From a checkpoint of a small multi-label image tagger.
Model: 5.38M parameters, arch mlp_mixer, activation reglu, patch size [4, 4], layers 14.
Training: muon at rate 0.0054, 12800 steps, batches of 128.
Data: trained on rosettes with rotational symmetry, 16.8 epochs.
Rows from block 6 of a small multi-label image tagger, named by matrix and row number. Rows with one number belong to one neuron. Each number is 500 + 40 x the weight over its row's rms, rounded and kept within 0 to 999. All counts start at 0. Numbers have three digits each. After the name is the row's rms in percent of the matrix's.
After each neuron's rows are labels from the 100 images, of 14976, where the neuron reaches its largest size: "strongest on" is what is common among them; "peak on" is the class under the peak. Only what is clearly more common there than usual is listed. The data: rosettes with rotational symmetry. In brackets: how many of the 100.
# gate: MLP gate (model.blocks.6.mlp.gate.weight, 576x192), inputs 0-191
# fc1: MLP up (model.blocks.6.mlp.fc1.weight, 576x192), inputs 0-191
# fc2: MLP down (model.blocks.6.mlp.fc2.weight, 192x576, transposed), outputs 0-191

gate.111 112:431360520467532517429513505494498551505560486473518446473544490404455563499497476441438504511487508560502543554461449456464402490469495462533576504506485471469465468516519490501457494489477563496474582534497548513496503483494480530472541525457536453538498514501507499540428500508489497635531533525494457557522447496484485521509565498559469603492481504472474546469482574488490491522456545484537453471540489536519493482569513470461434511505407502541581514523485571484456539479542506520490616455462515549470471545448506479519472489484496510439540456509436455550475514490466530494
fc1.111 127:514580439502472438501544459577533556450545501497513524511473478548456450487467521446554503504556454535492447469539502553551527500520496545513447449485496486486431504457495477517598476448535589560467460455491500462522523454497536515506518563512451525463435509545522524475519433489481554431460454459470539430518474491522487478468418524505582506470440531572478445561460494546607479441483513497534524516487531514525470506501426555561474435425560458517487526482535494525564485500431507482572482538492498497498486459539496536521563494527562496504449579496476431485500504439546498444
fc2.111 114:529551551473525523495531576457548613455531438470520451470522527499527480503477525578451525495463515421578472547455456488509491495523470490457491470488482547505528523432546553508484538531445496423552592510519465502487559454540483503499516493520541445480590480537517537513474507516482446513475523539527447527496462514459522565461497477532496489515426444508538489518561566455444507495453553504459471488443532416550578462483510459494464465397439560503475543498541508536474489444481516477480517471461514528508506431460408488510582556444523533458485548491538538473515493533436570465
strongest on: vivid (86)
peak on: rosette (92)

gate.263 145:524491476508481556428475491490456549509496500528498480476527496525577531421523527429522451477440511553500476493459546447481488499556517482501517454488489488553538513543399524525531508573464495517440428544425568571515491488519476451500465520448423528506457489584535414534462540565485450491529467448517441444446503450462525490570507505553430411503569543475545480526560399530530535503531560480465467489522513483542478468477486487478502498545495529561578505423517457523514542457545520461525552471514476456462459513462567535523520484560477465500561563527497518500512523545457443531
fc1.263 142:550495504523523442452502478547538506447482499480483534543480557449445446572491594558472500472572475520514476551518506477497468475367537496515549463523452509484455571447493513454478517442572437487488552480542426523464553506476503515523513467552586495478583475479413487458523493493526426586513516482472569499545497539557500548479495541428525571489432491501472519518488534516420505477498466478559557536443426529483546501512498560490487561473431469453445507532435539531531490487480478461478424514459484435512582451523433517506482535506544523506527476501496509481502508473508457525
fc2.263 143:483494524517512546481479521527497531461558571492546442474532534451510523402499468455453514465417516472493505526449521474458477536472449489549522505422468475466547544405488518502480408523509531492512488556619562480512465518496521515473435537511471484511536554528453488541552530504532495523550490519513485536477469461497483518502456467527486465483436494520464506454499448544631486522514547520557471559518517514438454516487378521522493539478470487541490560497490451487560539465506503479522555405497509441513492563564515465517442461475575424444558475541529540537499556446544466464
strongest on: off centre (63); seven-fold (32)
peak on: backdrop (95)

gate.284 042:492440419551409535516500509551550488486440429518412510505545488468511484500613501455529526461487515492525470462489455447535503516479457521487412500495539539484514494499546563508528519515568570559460513578415566565479502517456494514532532519536528525468471473477550516421524557513499466502536479530463545438492518405439519489470471460499465534519552570434466532529531492548461500524485490502484512488466502429437499580564555502528514401477502533503553427520572476458481450485433509452529555483536443447476514500536510497483492491597529508556438472521500509485527507469494492494
fc1.284 041:492555511472548455444471527479494453469482557499555411510476472534473502468460485571440486514515447549501543545513474509484512543454563491456548468478474456556486482502464482490403421479538474471504456520547479458521523480446457440528463444505542458445551569457467493562501395512478534549475463482467583522476446636557490467492545582505528456489517475521526518506418475515551515482558527518494510492543498529559474491428481513450459569585489523524492567517509495507541601538524484512497476516493492524520445503464532467501488523448539535468532568527476519503567543481556488551
fc2.284 041:515492505531497572528467533500495508524446430461541552523527477515612530495529549458511575451545537483541432438530492565543504485488458460535435485551527519449479501498497469497484500535491563528471446539489581511508473538559542576517538495501500520512533484419519537446539570577540415455495545505532536502464515428507577515496490416474475513574534523487444466506594462480503541489482448448492471473491480473477555504459544497483500498487504456481564499503490562488474430413506500452479539459483497385469536442504501496471489513558439421491519532470564491471426462531496546484
strongest on: vivid (79)
peak on: rosette (78)

gate.399 126:523436445456557547470588541516476460511582524458436414474540444457535553506462486504543492497483434489513532532486507492444419510464470490531494492531535487575499541530494566546483478470467500550498582493447515512447505512451497531498481543436484479437490474556501584450441482435472493537493434478470459512515539516515480452452507444513472605513461523430493492537507511531467546473533536509510495519517557461420502558550530539557588548439498473474532517597519447453495544486499502524466517462488503479525572469484485470517483510532492399556554496531486473554427491507476569465
fc1.399 119:448356487461453547527459506523458485476538487436568478573480452431492518488613498495534537446486507455455559553551590555545469500473478549566465497570526496510536514509472560526452448493478545530505542490428426533515501476467488571515493548528446530522490481470558530513494411494482484505489484489500559566486498505458486441539470430464486480447493498498492451530468534499445570552426508569472539514469480488605485530506482430516576529546523517409516481507510489468502504512500517437556491474489508475491562500459551499502445473528515546526455447483496483497494498502536560476
fc2.399 120:502595552542514514535435484479513536530503460474472502489544531521390504520460517516462494582478497494494491402453494490464495506538491522485508422509526477459516502522506488540474491467500507488469473483505556457478442499578434526541514545459466505512505479500482435502527485547473523527557570547537443498458570516509503494511416530537455420471441507505460538510595502479505510524499529529501541545525491532429519487502522553475474458525420547478532511534557534553519432457526523472468431468546424557504556605491552494522465508482465549433448440417501614519508523535439433487
strongest on: vivid (94)
peak on: rosette (93)

gate.404 088:497450483531467519480471496560476520530490494486487513530461407535459569437543621428499472425446500530530507462433556553531460535493492428556433500536525521516463569500528511505509474467545545552481536531498524465525551431473466474468522582545536458511459528440540523417535494424494492507477455526526455483373456553482500541513517544524496508508484492513560489521586523478482492451496455475453447590506523521464487474564519548469438505519516584514502432483434470461504552505489526475514427512508495492480480487547526562511505527455563474531502510494491437477537528579507435498
fc1.404 083:498461459564491552489475474603518526532466494465506478546511406532467544448546607465468452436441489460556493501452507581520490567504471427543428516529528549526472571500497542496471495480566532527495520512491538453522572439476519486452527535525536452477460481443566487414531477431536497467496496531478427509450472591464482526510510531514502509493489519438606520491594534502471512456490480481466466565487503515453513500518513542499433459520527551474509435461433452457496521502477563460551393529508524490502495472548528564521476537467526454531539485460498461486480509525550473509
fc2.404 089:488457502498526508484577501388480482508490534461495529434478564504528451498602463526569508572476463516589499496497524451494502479470554570540559437495421505551605397493495497527543485552486505503429506535445444560510459537550499538536466512561449481509492468532433565468478515523478478527469488420551476589510457485549534506382518511530497506528521401587518490505508530520508497478463517465478421476496517438507509491507481468558503529478432453526499511543513484437475511451495480506514476504451473462558492519493478483502455538500518516458509553508471574534495446500546537490
strongest on: grey (61)
peak on: rosette (94)

gate.358 067:497495502496527562514452562506444475495428520522468499433477534469519449541482482501483468542477441427473451527524498497510485404512504479502484520516559429463500515519534509494560549561564494576534493517490480558473507521532503516546570544520508512559421488557525493462501484517577532413511436461479516472503479509515413534555461497538469514532451468460526608526494515498514560496520506544439492546439449462465512533530543529501463585601450560509463460410465528476475486470429491483560491515430582487549467476566444455527543473479527485513433483524523494483538442454497449474
fc1.358 069:537473481557480449509537460504565499523638473524526501584563444485512566527534479493490536462528555514498577481485477526476495556524466544483543484484466521526508476513491446449462497491435575461492472494521509492455483498470484543468384490476496490447535515433479516488498530516437447592516537475526531534461538499452555456414505472486503493427548545533451420517515466526459482486522511484576523465569560514523473508483510468490558439454554476485578554574503499493534470508539526564435529450492404531434491530444524526496468515515497498466493480466453486483398523505557538492
fc2.358 074:516530502498513467507528436512487507525472585443531475476471518488513491551510520488521513501488479538529533592493508550485504515485478422516523450526495523497488417500512514467412561527519504515579493473479484465472469502458496484471539526518472524478406444533520596477503526513486398473581515526424484513470514517503616565618513486526572485506465574544524543548514517494459523500513440522478568483416432440468502499482497477453491467510470464506444460520545426469404489569480496466584488466551482485510490548572464467463489491583490431507525490504452545449544521525493515457
strongest on: dark (54); cool (38)
peak on: rosette (88)

gate.344 069:470478512480499556508528500512491520512461490513437547425527506493457558560454529474538480487482511502428507456482545448522525521520452557488417428501529487500549485501528485499517489604515466539488539468509528515534513532537444502507493531508498499490525525480422471464548481518482580408461531516406499509474554472513508513439488512535503535490517565532491552506486480487483503559509606431441520604553434462450476422543553482546545616385469443482529458527549469506471508501491493544437456474498482487537513509478492475495505599534529512473432499486465481561550522518407499462
fc1.344 072:479531524482455581489517544473483554470472498479492539419484447458481480535470501510517530504527517500447445483501473427503507509591500551493435444470481453536539521486595523520567502586467482557494527456506514485479490537533457461484516501440531521480519461488488472454521483555474563441485484546394484505478481469523500502522504476508464553483506523549484479561519540428476576463500591456468513627496464410434457451552552460489550622458493476561498451564479496482514489489485550564441443500460433515575527506528501473511530542503513522480469502523476480554569492505437510510
fc2.344 077:491438474489537489504483478479425522538453567527528498576478502459530457515507523512553500443520496527564470525535497544527581554487477492500563526457466560501494564434531528498455488518522511540457463498483447482476528400460450481551438472521502429521492558479479477536500535465533499572498414526580515472550535549491484482506460525490528551478525502493485488480502453479567492484548568514547499495448485493480523488554492484550518467502466493462432497498522405526524484492525524466541521534528539559447521505447359514446475490504538433493431475560547580388510486590442507441
strongest on: dark (55)
peak on: rosette (73)

gate.2 034:558519457502517484490543518466551491480476463570478449430445523499425517507500496465453453539469516517477469471488495495441564529574516544554543445530507460549505488447461482548511453500507486439487516522549567545500490491501610552524452528518518530492507473479515474466501501536541559461526458521521483554457623497446454509478492455482478520460492517573526462516562515484547476510443505556429466453513550577435474540509488488482498519437505582522517526490418529529386594492494466431475567468517431494502476480539502491489429460513449436449519508542453463510499536464560572511
fc1.2 035:532451516521504497457568480472603476521456575469533484490548447496523506502470573540511514442518526516507518429508580561528517483460556558456509511474487591398537548523566491524470429533478508548481500508445463483511536529520533483539537496512503508493466554473499483482533477547469440502489560493477515532536418521473515436526520568547542450511513440430423540468504486517519477462488455471558515528505500473501505511446511487532527486476478469437475414519540518407536396456534489576458521493462464503537490486449434455489530563480545475541572526484601520501488453512422483459
fc2.2 032:532556520521477472467433526467509500468580470544515462491460507459516419489488455513507453556518524465483531511471514500571462508575512552498496522518432406482442408481469546480481485570504439465465536462461502490483534590465583545465499525495523471534464485490549527580500575394505495485538448498465545497538519514435487524437534495463456507505578548500452505530482440503522542508510462538433497584457479542531523523497541458513450476576552469550526550507564555534480503485504495531527545505574516516477474521509469512494432532542423488529518495491469410434485512485431449563
strongest on: off centre (63)
peak on: backdrop (83)

gate.397 104:490529512519467514507514567530503484487524543510441488511558444510485438640418528510500467532478529514400430477462494612496473475552488511583417401477572542498470498469545556575458505472509574516501523468435489569519545506486493437455526507570492525467470469504556472449542500526481444518487472486516518463443540509490441488501536498489454421497424470504481467557488504486487474563434494467517497507532482539550497495428515518510514566508484521475544499492506508543513454469518503522509453491454507576452524500478477488490487469570509448475504536444562601529523467538587491499
fc1.397 110:464494517506431487498560556472527525513406501497423507504500565491482540554489536517461526458544518501572484480511499498420473445485435493496469478513480485467555455560444451516502523529475450536527497453521501503520551484514607531465497501500494512494499471473516505481424491526459504466469467506513573521591499501443522587565518481510508518521493535534586507486525549437478522450594476470471517502408559450473450410533451552478518499501490556482536494464560522610489413549493463513484547519454553448441426474468486541487507498567537521606472477570519501492492484515517465462
fc2.397 123:495517511561504409408450508525606521414491575478460531558538481483496469399572510489486528387521483503473484486462493526505545516464500468545546518496488519528475539551468499465487451481556519510512479554492511449552579559527525558468425473566487485477526543525521380480508512430494497577407514473525454428451525534521545490484488462478486508511532537497519467534536501551544476523568501574526505480562485563527508505428529478509461496448495432499533522500495507443435462436502558507510471470412482497516536451452498448528538522470501570488521514487505532491491490551506467524
strongest on: vivid (44); warm (41)
peak on: rosette (84)

gate.470 147:525475447492541505533485536556481504500495428432484545523502467550495470514472583470527478539503535506517518563471488470516516522470464523455463574519466446485493484498529534588477502563478509563581409478562521507450483434508521437539432458531535526530461506490459581475475479418440556483529588549458489491530568555496507512459547455490444520430514492487468523529505472504508533573481492527548530525596457441400432501472461468470512461523558419451515469549489531580419499540478495511516460533572507478499483485486514500469476556530465517468536514581494530455521492486490477574
fc1.470 135:508483461453528500510495550544502518515462448421470508527464451532501415563488507449537484521522543489495515528529525474537566517446438559527518591507485511485505444441526476549498457546499531585607489495472525471480472491517554509554472500556528556521460471431443527488498512512490574479559526533442510519461479574513489483501550411488472509438477477468480537549526455548486507539509487557558509490491468405489442433489532441558503514495531521516470499518463487593480489488479514452514495489560497496428471486495597524483504474526428545386494508539515549476447586545440504570
fc2.470 145:521537538459436510530588519575534496407494515477542515463425453546515482568509509526486448502497459475559501485490541510525511540451478545509483542530474497549519448577570534487596494485513403501523538528534542532520527452507470518486558495513452503537529462502493565545497470514512556571498494516549517457467429449482481447519455560548475554480408513570489470510444457497502445486429498597449467504489498493486523446452438499453493472467446509544509436482496512511550464440538579500468435499435478485488523460601509462473489518472519503519481506527457437513493444489599480532
strongest on: dark (35)
peak on: backdrop (88)

gate.208 041:494480477505517451465524472483526423508484446498512489480621491499434462481531536495513511549453459466446480548524511467532548516427475560407431538535494475600536510474523455547497541464510414475458508447563498500558488520553461433425482510466476498472462491541500601575518489463514553501491443519503557476457497514534439451504492477491519506437508486527476500517558515550479450510539471511475530413547489459518504454543432496524524518474553557547507517474523439501556498536536547489409490514504463487549479488481499427523550597504554499605437504500570494528513500545474540484
fc1.208 045:478539533526485485447492481472506479436540485488505508477504484499473513474527487499485480531557511496462567502526559530508492555492500565372451475515481447559490434501503415514414562460528468506489533500567472488517534485561437482435482499482444498540520489565518598534456584420484567532471499507557480527442496533507547546482476423537529458427507467499468452511572464479546432543494482460486527411553485497508496442508490495523509560500541557557496540461551489520481496516483552484386468519541430523557508501440522415529507506508548494558437552492550504540519505482477538445
fc2.208 051:493487502460521547522506461515545537479447575517493509559490451511532530483521485505419508478521479516584508517450449503573509482502597507502528546426525550528504491450468455493535460444488490512490509459590479494453477461480496559537501463525442476549513454486513464544506403505506509495484521426585502520526547497541607520532509436472445473527593510480542568569532475410509517456454584478570497477450460489452492501563545485486469523496424526475467504435581479475531437479437459527534529421500478488508500472514442477449533498476454561505455493511494515465560470496492533585
strongest on: off centre (64); eight-fold (33)
peak on: backdrop (83)

gate.418 104:517539431522621518535596494464509536558517562531462515522425518459497498479473490559470448529552524536433565489442467445541538502395472466441539492504478465472483488467533511556586519464524538545483487526521521522499471507489582514469468477496489505579502458500557451488520485487488460514449516435514485576508448481542433425531533442482509479522541521469466522570468561507553529545507467503493451455523444476429469475538443485578510480485505581524541526428528453488491504545498557509452445510468429512516491521431436457525509441557486560531488480507531507473483475523487496426
fc1.418 113:437465578501385530435368529522473502488422424460565489451565467499515495518500518455563575494435496442539457472513557575467461514568549555578474523526488570528562501515510497444414492567507476456511468476498501459529477492479434449521557501514513506465496549507421527534502542506517526488552483560508467479485546542486535567452459528571482557490471512506562461475544455515466481461477521450502520552475534510569555490478554500420449503520489484530521486556469513516508517452530491486563502506531562501476457456510531555456471529477528430462513504505464526482514517501493518547
fc2.418 114:545486450438433476553557470470525519477485563590487546482548524515507529440469450555487475530504525520538482533473487537558511439490494508453493498514436481502450515543563472522500475572450540483522566528439455533440502519518519528511515477477487498524555512491491502445557518464466471512451528539452523536497473489512465460489517567472519455513522571507480485503501546468431556550540449533453501522576524445457542427374543457545530463485518611469444496462452553485594520502522488491455537495544500495512427537542466567566416536428517443522479512506467420482476488518486442514
strongest on: off centre (72)
peak on: backdrop (98)

gate.153 019:530473517509480570469533531547472516523448522512516521490488441417462520503467545469548530506520490452453472565474469495475493509448517544413518549500486487454496451413479566536537539458502495524525510516473437450533566476507553549508556453449514461481462413493493450503474528487489552461524470514510479485469450486553349493530446564555490562572533472461534443568572526469542534503461499489430443496503497526505502572455459521522562484465502501460470503505485513601480483462488450525529501527478555512528522486516507568571506555506519483484517423616475517555512479569478473536
fc1.153 025:511495491536500462481423476481486466486554500523541513573581453538540563484550478555463469522492444537530547491522541552447524504519476422571479483580468510532484479532465494470502447496519482486529521515469556425451484452497498425543485546550486485503591543494509491521508544515465461494469468526545437594504558532475539510451466417586517488410508529467499519423468471525486526526520465527500502499468490496558474479500474530485439543483479445540599528487495558420553563549509512412486509471495468499548459505433537581515544470560423480426431504457511511501479492470513445476
fc2.153 021:502470483507497585502506490517537509535533488397541459451492597429460507478531477465542607509452517514454470518400545477533470435499562539475539484426524449502479558465560500514496507512449477459499486486475483511600464501464450514483552463457485566551420504472542486470495461482454469431546523498472489476459463454510628468500503542444526556493497496490510448508575582483558495485576521510465507443481524464529469443459531440520452544483499488526550506580560530488493484519492468542512463557574502560521557567516499445512452517489555517533505510466491502464499458517489501474
strongest on: vivid (41); dark (36)
peak on: rosette (77)

gate.68 098:549481520435537523561436494547559492529549492490528494514474535477539531459465516604471505520495531585469451497509554478499455523505470536468571470427542474461499562531558534465510580442474471546517485500513571457455498571519485503461413430496426497566537451511509447479488432529485496446476495502477516453488509532509432492527549446496472568455470538520530511482588555519466485515535427491516497520502520496532499451554485490421526482468503518494514556477562504447587573475495480491451533427479477471479422524519492515552499403560485489504543437496502478477537482449580462561
fc1.68 099:484489452536511487542458492552568426560595438543496515509473555546450557415482529523499476515467489486520499546483565553446459507434545502406470464472504465505550514508484420493432483418516553512528526525464512544397539596556502464475581509493556542475534494456541474548491460511435482502490520493492514476502542488501535497493549459495479499552563522533562465485501501523488517485472446600477418478520513417492490443583500523472584536417471529500476458537507468466486555473480534526475525482497471512498487541535510502529487511458509444579490570493504441475477499432459492535
fc2.68 096:456466412511543555459493449481512525451448504476475524520496501474637528477418472451524542490446474559506576535482401506519538500494535533531520562530545468535513479498529522416562415553493564506521568439482480430511452523475485503520502498472448517497513505518523482470526546498555469563459450505519473560415411496508489491453455429441501542510507502556539577547482442472569487499460526544520508489489518517531546491551492499484481519528412455517511546512559545504501483463439481479489419498600540463482505514456523448521534458572542481463538468532519475453495496496528482514
strongest on: dark (40)
peak on: rosette (80)

gate.436 105:502539475560544512485459506551483514478540579469493582519507408492529460463456520512458522517552533480491434548469492517477414429493490516501557510513547510443494527504564426522385464506472512542508418571499439502501454505471498479475491600516518559518503517490466521526451521547541479440434545479452463523485475456523490563590450465543479496483485440470484500549502493462523522474554465456492442508512444572520465438578395574474408483508498525491504542563479476467492537494459551440540511486507510488539464410472543548487538529520514522501490527501568475491497515559487493543
fc1.436 095:436511487578550496502465512531469522506537513493523554533495434480496442511486485518443480530501524507446468499464474525480395450496504567561513504526503509426505536462518444463438502500529511500503446574497445587483450490462545476488461574484573532473472562477440489539494525496513441451451524478447411492453491476524488559622471489521495474500491423520501497552469484502522523482549490500550397465486419567487490480589400573503489437492478582436535511557465464521495545521475595475540500515529522513539452430489521452507510544523494542529472530499522511532518513516478504548
fc2.436 109:419553518488524558510513609477491452536553456442448499491526506509488484494538498552506500548467481545518498439506416499487573549486458516481492437473492537552415471440485490560479522498496494445474474475475537436524496547499528551540487506466509478399511465481522477522497568513520448490542481518513551447445549509561492568578423417467559562515559531513455503435574518468501596480402460414536481454510582512499509491532431473504526557469439464502527501499502519469420532496527448500509491568490522466480488522498533527523527468567515509529511497527483502521458469456436491548
strongest on: off centre (78)
peak on: backdrop (93)

gate.345 135:449445549512465533501582523425512443471545491489452479467496487532535534502508456450505448404507551488516488503424469510511464518467505560494538502534525466501441462516608510488461462544437510580397517487539544462478453506507502505414490548554419536539420464491536518506552520522595546465465509506444478460510456535476485528545531528529490505574547444457589494554612533498512504522480414491454525495477511499462466536558481524482510484463475506536478514488509423472503497519440564564537492480507454444495511497408458525520529542510508558554503510492523442460502521524474479537
fc1.345 135:508553467454534457513432522567511524532470537478552524510538502458511490490512560526534518550548509509524527488581524476509499527509492444489487447487456514488501497507408515587557524453523466449572467494412465536480514472495479497589482422476549432434580558543448467472450491469471481535541532492541510604505500457544527511504509470478512495453441522559446444462375509520497505501500579469546480464487530478569543478480518494526465457487536489423540452499455592538530532506529437467489542493482525547529518465569527422483495460545541428459516469467460544541498472478544509466
fc2.345 138:476538519517468458528527500527509479497511562537464530527546545435492527463470440498445521531485537518490485552474427449528460436532479489491508525536516521527500537571480516429512489520438522473496439470492562498546547522539511481497532527507493489511476561526499516442534523467510462457574481449519525496551495461399502426505494534458440535471477477580537432495495434451462570541488512513439459538467529522484453554459524479566508545527550491530479425535486590544487497518479587569459504463602491405482515505541504500479482477426462434496557490447453510596498568541457443435
strongest on: off centre (81)
peak on: backdrop (96)

gate.59 006:498480527451501516472507562505505436505436440549486499463505521492468438523510513519487547499458544505469433552468540494509474483510454525477547502523415603559410510424482491484534479527531527588594535451447527482391563450540494502500498491448505433483550489512517437492534509524450482536508516538540504469619414522395478520485463527501529505480536572560472485529495508433495544506474529509484486461513527479448546425491448493480431497508501514545489528464487470494537479568528459504477498487501530506582510481452526483534499447502550429519502529528453571475502499570566536571
fc1.59 007:509476500544472501535472510512503466508441476557519457461474533441476498517557441558474563454504453542520519494539553480526552508588432568439481459487453531568495502501520469423560446492488487464519526505503566554470498448562525473447491493470469394487560488538498494504541452508497534550473534583603504539548432561560525524483471523419491520408539509508454480544509443487475529473508515516465493429412456463479491491517472435415511436453532482544530565528537499496485538574506471458442548404532529509534508526528515440455468488520482519495523529523480519469511502540568500503
fc2.59 006:531455470450524615502529468485531521472514504459499531537485515527455568439494492457462508545523496511520481511507537443520486519476538398532401514518568464492567516512442454585444488468530540539452493534480501518478489526435479509491476440505441482497491478407511505519461492504490451508536508459488444556540572472449541524532478474601482472574514494471493566444531559501506469492516535485590483553598556499454513533480533543541505481593522473495450491491427496576507512461486457551507482544549462458448485508428516523543519547503515405510439504515467431504466498445464469503
strongest on: vivid (57)
peak on: rosette (91)

gate.361 013:508489467480480463487474609491445476545523517484475474492499493456517436524508524607524511526504511484461386561567434435518504418450505489437525481524519445454512541458510524478511512482546532541481455568510504505504480542504564589528516420443494438565445436577429429535525475485562503561566446494494522461589548492517407535495456479515516527518499541540488488464482476503469503497446497537509488452531474485455532486529541502534515460496485526517477506466448481505524508461485439491539498497540579466508550448541477515526523477496558540555434434615478486513502480511563525484
fc1.361 013:522528427453481465453511597489469554538490565477469467466541509483532438544462554567513496538512468489495399521561446447534509423398498468531491509460516467439473561484459488499499506531566493545512477587512529467497449584474479505512527438490472428517460451574442412566543502473526498522586503491467566435579536480522438522490478504512525498521497536534505504441509482510474482533460506542472512497530492451506521495502524511514496489481508549512461503429495508484539493480490443532534509456498587476481529507516432496539567452540607528573488433575520450498469468483523545523
fc2.361 015:554438546508479533538547525505481486446469438521435516547495512551479520505476486478438452533523482432391515513526491432489569506466478541490431432481518448460485569564512504509579530465539533454462514486522481496509517495503517455522492499567494416534532571497518524461453538565537533526427522525531573515529486501430360515481482518509440508515546480467476525465527531520481495446449494483482457472511531542450450480555465526507576526555536551504417568470414460509488543540572530529499512532446519558507455458466569507505471545464456531451472488573497543450503519510498478505
strongest on: dark (88)
peak on: rosette (87)

gate.369 007:458606389500531464450524436510470536464524558483487505496532447567520455460364475541441463496493516605514466487478518505523508553539540473469486436469519440522491480463480526493467518561450563514516488447493493486537480452481487499556471460451452478509480509447479502465469522541500484454520497573523482568549561474470524456441521538515567481464451483465446535525490483520523493463563493482546565505408511539503470461473509500489567502607471413502495495544563476484535435473494482545493476474426516522500534462479452539499496550523453523502458477449510498545520541440572493435
fc1.369 007:478532623472453552499514523456471457447501500524438414464458511498509451535554536445475522552518583520523475519526436511465455480487567453503529417540540514501499550506531543504499482464536526490509441484455536577457466567572565507432546517517526490446579477507511576535483471519498509455481508472530492490460492516509466511523506570401509454466454495525504446502504456541526488558487523557472514513474536525506489537489501494486503451379476524498469461498513554524437495494461555433533473481541470529516459510551481480559521596433510545480524449533465556401519427521494443511
fc2.369 007:545515460513547493583455493510445535514473515530515524514556464469461469493475479506481486506545470407530571497527515402528504506523515509529467528487493449535511467435452476571467487498453452504457495537548461513456492512494477568587502474522533456551475532502431464482466543489521456486581442470475545565529513453503505511512451506532531463456480444522520537531475503498499418501505462517561505551465512407480469611512489495509466521414500488511499523550468590457466523500590409539400530506567502610448521538477530537471533432542493469520484502514513446585529526528506506515
strongest on: grey (97)
peak on: rosette (95)

gate.452 135:582489496437533530544471570500439534494529509459449526462544549435507505491448494468499459565436476503441463452509520522557454531503489428448430561498489477466466521508518498565499515598502481496431502547497480561597484424495413505446528523439517538447493451595562474512485506536462532417505506464486388469524522500445460450567536521505523498512498432508536463421528503478469541531487572458488484503537532520530535479477483490547488421544561488547488528496524476564507532483520516470445455502470548456520491488470484511526450542503555548504527541455469513476577528483541452479
fc1.452 129:468432573489451501462516476466510433531524561506486442512463468497507502461533495473512510589525487475568555481500556549512543524445482488520554501552542480534517501536438435489474521487538491464509445432554443484529533504552570532479465490536487502544524518488501497484490558468507470497523540575463525463415598495506536510427479488506432399472470436510547549500468436543556530569518510516515566489508568429459437488538499543532572469548447514505475492472476486504482521520506483397511541558514557542449460469523531489463519430498547494442599550435519496460521519471454514448
fc2.452 134:498575505474455516494492450489502430526487539483523581475466481519437492500467506490439510523563512504438557517510535469506473501512482482527488523470468520528503557502500469560503460518539589552531494490446518508526452520582487565517473593454472573424478452563562444496523415485502519551459486501522474553445497445481609481473458477493502494529487497529526518430467481450508431512524562453510455488481448523524470480437537447526541479492492497544509496546518501528541517509541437573459438584624510505528527458572562437488475471489446516462486499432484556419489469534482523443
strongest on: dark (69)
peak on: rosette (75)

gate.533 087:471466522592475478485523524481512504527515497488490515531461534489526544529536500446480520502493551501507481523542496546456482485519514605437492531503486540482555487501568520528467553517484499552501508523420492499550611490519456422467414467470492475450495436392446502496477490507428495578497551420510532495503509599472571496463457486508444535531541546524514477517456502495459514520458521509527512456410462478517528499569527501467550451477534564469573549568457561517585423442508486531433488483484400503484528518487498532477479516548449492560516427501487431477542507469554501467
fc1.533 084:488526573415512574474456491478509549457535514484554525488500519508460475459459464564584468467525429525518570469447485454502508461484509405483584408487486451530444537492466509481519453523451516447526487508549554556537480513558495548488546471518500507560512493566447494470546549509541541457470455649453462482458440442481447432527560456510508479506471481567481508525594492522495424516585528448526503533586497497461489470488483530512491557544506483462491500465494435493438525528453509506577452499505524506495450500549487480486535514498546483519496552490483511527428489502452496517
fc2.533 079:463513491527498536526499555463451480577551413497546502483489477567546478448466582465436481498485547496510477404533564557541412550434534565500412538469512537477503517512456490508503506522518458547486527548495464546527418497488497479539471498510423502518575502468548476490440510403481522534527487453495516533541472466503541511548529455498535438493574472493524462500486559510442470468434455582492468498460498427515553476494496472456548543535578471458437514477531563525480537503508481503497457535470557448526542442445526519501433531557511482505536541450492552426507517517569532453
strongest on: vivid (64)
peak on: rosette (73)